{"norm": "none", "beta1": 0.95, "precondition_frequency": 32, "one_sided": false}
Rows from block 7 of a small image super-resolution model, named by matrix and row number. Rows with one number belong to one channel. Each number is 50 + 15 x the weight over its row's rms, rounded and kept within 0 to 99. All counts start at 0.
After each channel's rows are labels from the 100 images, of 14976, where the channel reaches its highest value: "strongest on" is what is common among them. Only what is clearly more common there than usual is listed. The data: patchworks of several textures.
# convs0: first 3x3 conv (model.blocks.7.convs.0.weight, 96x96x3x3, each kernel summed), inputs 0-95
# convs1: second 3x3 conv (model.blocks.7.convs.1.weight, 96x96x3x3, transposed, each kernel summed), outputs 0-95

convs0.64:18 60 21 48 43 32 45 57 43 23 37 44 68 54 56 53 53 37 73 56 62 49 67 58 43 58 38 53 61 48 37 17 64 39 50 57 75 44 40 47 21 57 50 51 54 49 40 57 43 41 51 68 65 49 47 36 60 45 65 59 54 73 63 67 50 49 49 57 50 36 48 53 35 41 45 44 44 41 59 51 14 45 55 64 67 57 84 18 81 40 00 35 69 40 37 46
convs1.64:51 44 31 24 61 41 49 23 64 55 37 74 46 39 74 37 55 51 56 28 51 18 45 10 45 71 42 49 38 32 52 41 17 68 57 35 65 49 41 41 51 14 48 38 57 51 43 41 45 64 40 52 59 42 60 53 59 62 79 42 46 42 71 42 53 57 40 37 43 45 22 47 51 63 27 51 49 34 21 53 27 51 29 76 49 45 37 48 38 49 95 39 43 34 60 59
strongest on: white

convs0.3:67 74 22 70 36 42 55 58 53 46 53 26 54 40 61 44 25 65 46 57 52 31 60 64 37 61 51 44 64 23 55 58 48 23 50 33 61 33 56 47 36 62 29 73 32 62 42 41 45 61 46 45 47 99 32 30 48 61 52 58 69 52 54 50 49 36 36 29 42 43 58 58 24 24 54 41 31 64 13 43 34 64 47 28 51 46 76 56 50 45 54 67 39 74 53 64
convs1.3:71 74 67 62 20 53 76 31 41 40 56 36 84 44 39 60 33 34 61 63 63 59 68 70 67 36 33 49 54 61 35 65 47 36 86 67 56 57 62 57 56 66 50 35 43 66 35 73 44 39 61 23 55 72 49 41 52 56 52 32 50 53 52 57 36 56 57 61 58 37 48 00 51 24 69 58 45 56 73 49 56 45 39 41 56 52 57 53 43 41 55 36 45 59 27 59
strongest on: dotted; centre pattern: dotted

convs0.49:53 40 41 51 62 49 56 46 41 27 67 12 20 25 60 43 29 27 46 73 56 53 47 57 55 58 35 52 55 28 71 57 27 49 37 28 85 43 60 34 50 60 31 45 47 45 56 58 34 61 31 51 55 55 56 54 74 39 62 98 41 44 51 62 57 42 70 56 34 46 42 69 45 19 50 71 62 47 35 70 34 50 81 69 59 59 57 68 38 40 54 43 55 34 30 61
convs1.49:55 43 56 53 40 52 50 46 79 67 45 75 62 68 43 73 59 46 46 34 24 19 54 17 42 63 41 40 36 27 73 48 73 46 38 57 70 62 45 63 37 40 49 54 56 44 41 28 62 70 59 52 36 56 62 79 50 67 52 50 58 57 61 36 42 44 55 63 50 42 59 51 22 94 39 62 39 33 05 56 64 63 38 64 71 44 38 21 46 48 59 41 41 52 69 51
strongest on: white; crosshatched

convs0.26:50 27 84 41 52 49 52 29 43 51 36 60 34 59 59 41 38 66 49 55 32 51 47 54 42 60 46 82 70 57 63 33 46 79 78 50 47 46 62 57 56 55 69 38 37 50 48 40 44 28 42 27 36 17 54 68 55 51 41 78 33 41 40 41 56 51 59 41 57 42 06 94 43 73 58 52 48 26 31 47 67 45 24 71 38 41 55 48 66 30 31 31 46 45 45 50
convs1.26:68 62 61 68 43 65 72 60 57 58 80 74 47 33 54 43 26 16 25 77 58 44 48 78 77 52 60 36 50 51 61 47 33 22 64 59 31 39 58 48 35 46 40 50 63 38 19 54 38 40 61 58 46 51 29 29 72 75 51 38 44 35 46 65 26 55 42 35 50 50 48 50 67 25 65 53 42 75 84 54 50 41 41 57 77 51 53 34 60 41 51 40 46 64 39 29
strongest on: white; zigzag; looped

convs0.41:33 57 51 47 54 59 42 31 51 57 35 35 55 57 90 51 33 45 40 58 37 43 47 53 14 60 61 31 86 42 53 41 39 21 44 37 17 54 31 33 60 78 36 82 20 32 50 49 56 22 34 52 40 76 49 45 42 47 31 50 49 24 42 50 47 55 44 29 42 45 52 44 66 46 69 50 51 59 46 67 46 31 57 93 43 33 51 42 38 54 41 61 58 40 41 68
convs1.41:67 50 41 59 37 52 60 68 23 39 57 32 59 54 45 71 47 36 78 58 54 74 69 62 39 30 50 61 54 86 61 61 43 46 44 60 64 28 33 64 61 60 39 76 32 56 50 83 58 35 82 31 58 52 75 42 33 70 58 46 48 58 32 63 57 61 65 61 80 51 55 32 65 28 52 53 61 69 79 47 73 40 42 35 35 56 30 50 61 60 53 52 56 50 30 22
strongest on: dotted

convs0.31:35 56 46 97 61 39 33 41 56 60 70 39 45 41 40 25 54 28 46 54 50 48 39 31 56 75 61 45 91 39 40 51 52 47 49 34 68 35 35 53 43 27 56 25 45 57 62 68 32 47 27 59 41 71 60 59 63 51 43 56 54 58 80 59 19 58 40 69 54 42 41 30 50 25 31 50 36 24 40 48 45 54 39 74 69 44 51 56 39 31 39 36 39 22 67 67
convs1.31:49 61 56 29 59 85 62 58 59 65 37 48 64 72 72 46 76 45 39 59 79 07 53 78 31 45 52 52 65 53 54 43 48 41 38 33 64 58 49 58 78 49 50 73 49 60 85 58 45 67 51 79 52 44 62 57 17 37 63 52 51 56 33 51 56 36 44 76 65 52 55 80 35 50 59 63 52 51 86 47 52 47 66 41 62 49 68 52 65 55 56 61 54 51 75 64
strongest on: white; triangles

convs0.21:40 37 50 58 39 41 46 43 31 57 52 46 63 46 43 44 67 50 73 45 09 44 44 21 21 56 54 55 87 29 64 67 37 52 78 85 62 35 37 62 43 49 46 66 27 47 47 28 45 66 55 46 58 60 26 46 49 80 43 52 54 47 64 29 46 69 32 38 40 38 35 74 16 36 70 34 48 43 56 50 48 75 46 39 76 23 43 35 57 48 49 57 43 47 38 42
convs1.21:57 43 73 45 31 57 57 53 26 44 44 46 35 27 41 42 64 36 47 90 33 38 47 54 52 18 66 27 51 62 67 30 35 33 57 21 69 23 20 47 62 54 31 60 31 57 38 64 41 41 72 52 60 43 58 38 80 31 41 57 75 58 38 62 66 39 25 28 68 44 65 60 58 54 59 37 55 58 62 55 37 80 54 48 56 66 55 44 67 62 51 65 63 46 57 28
strongest on: dotted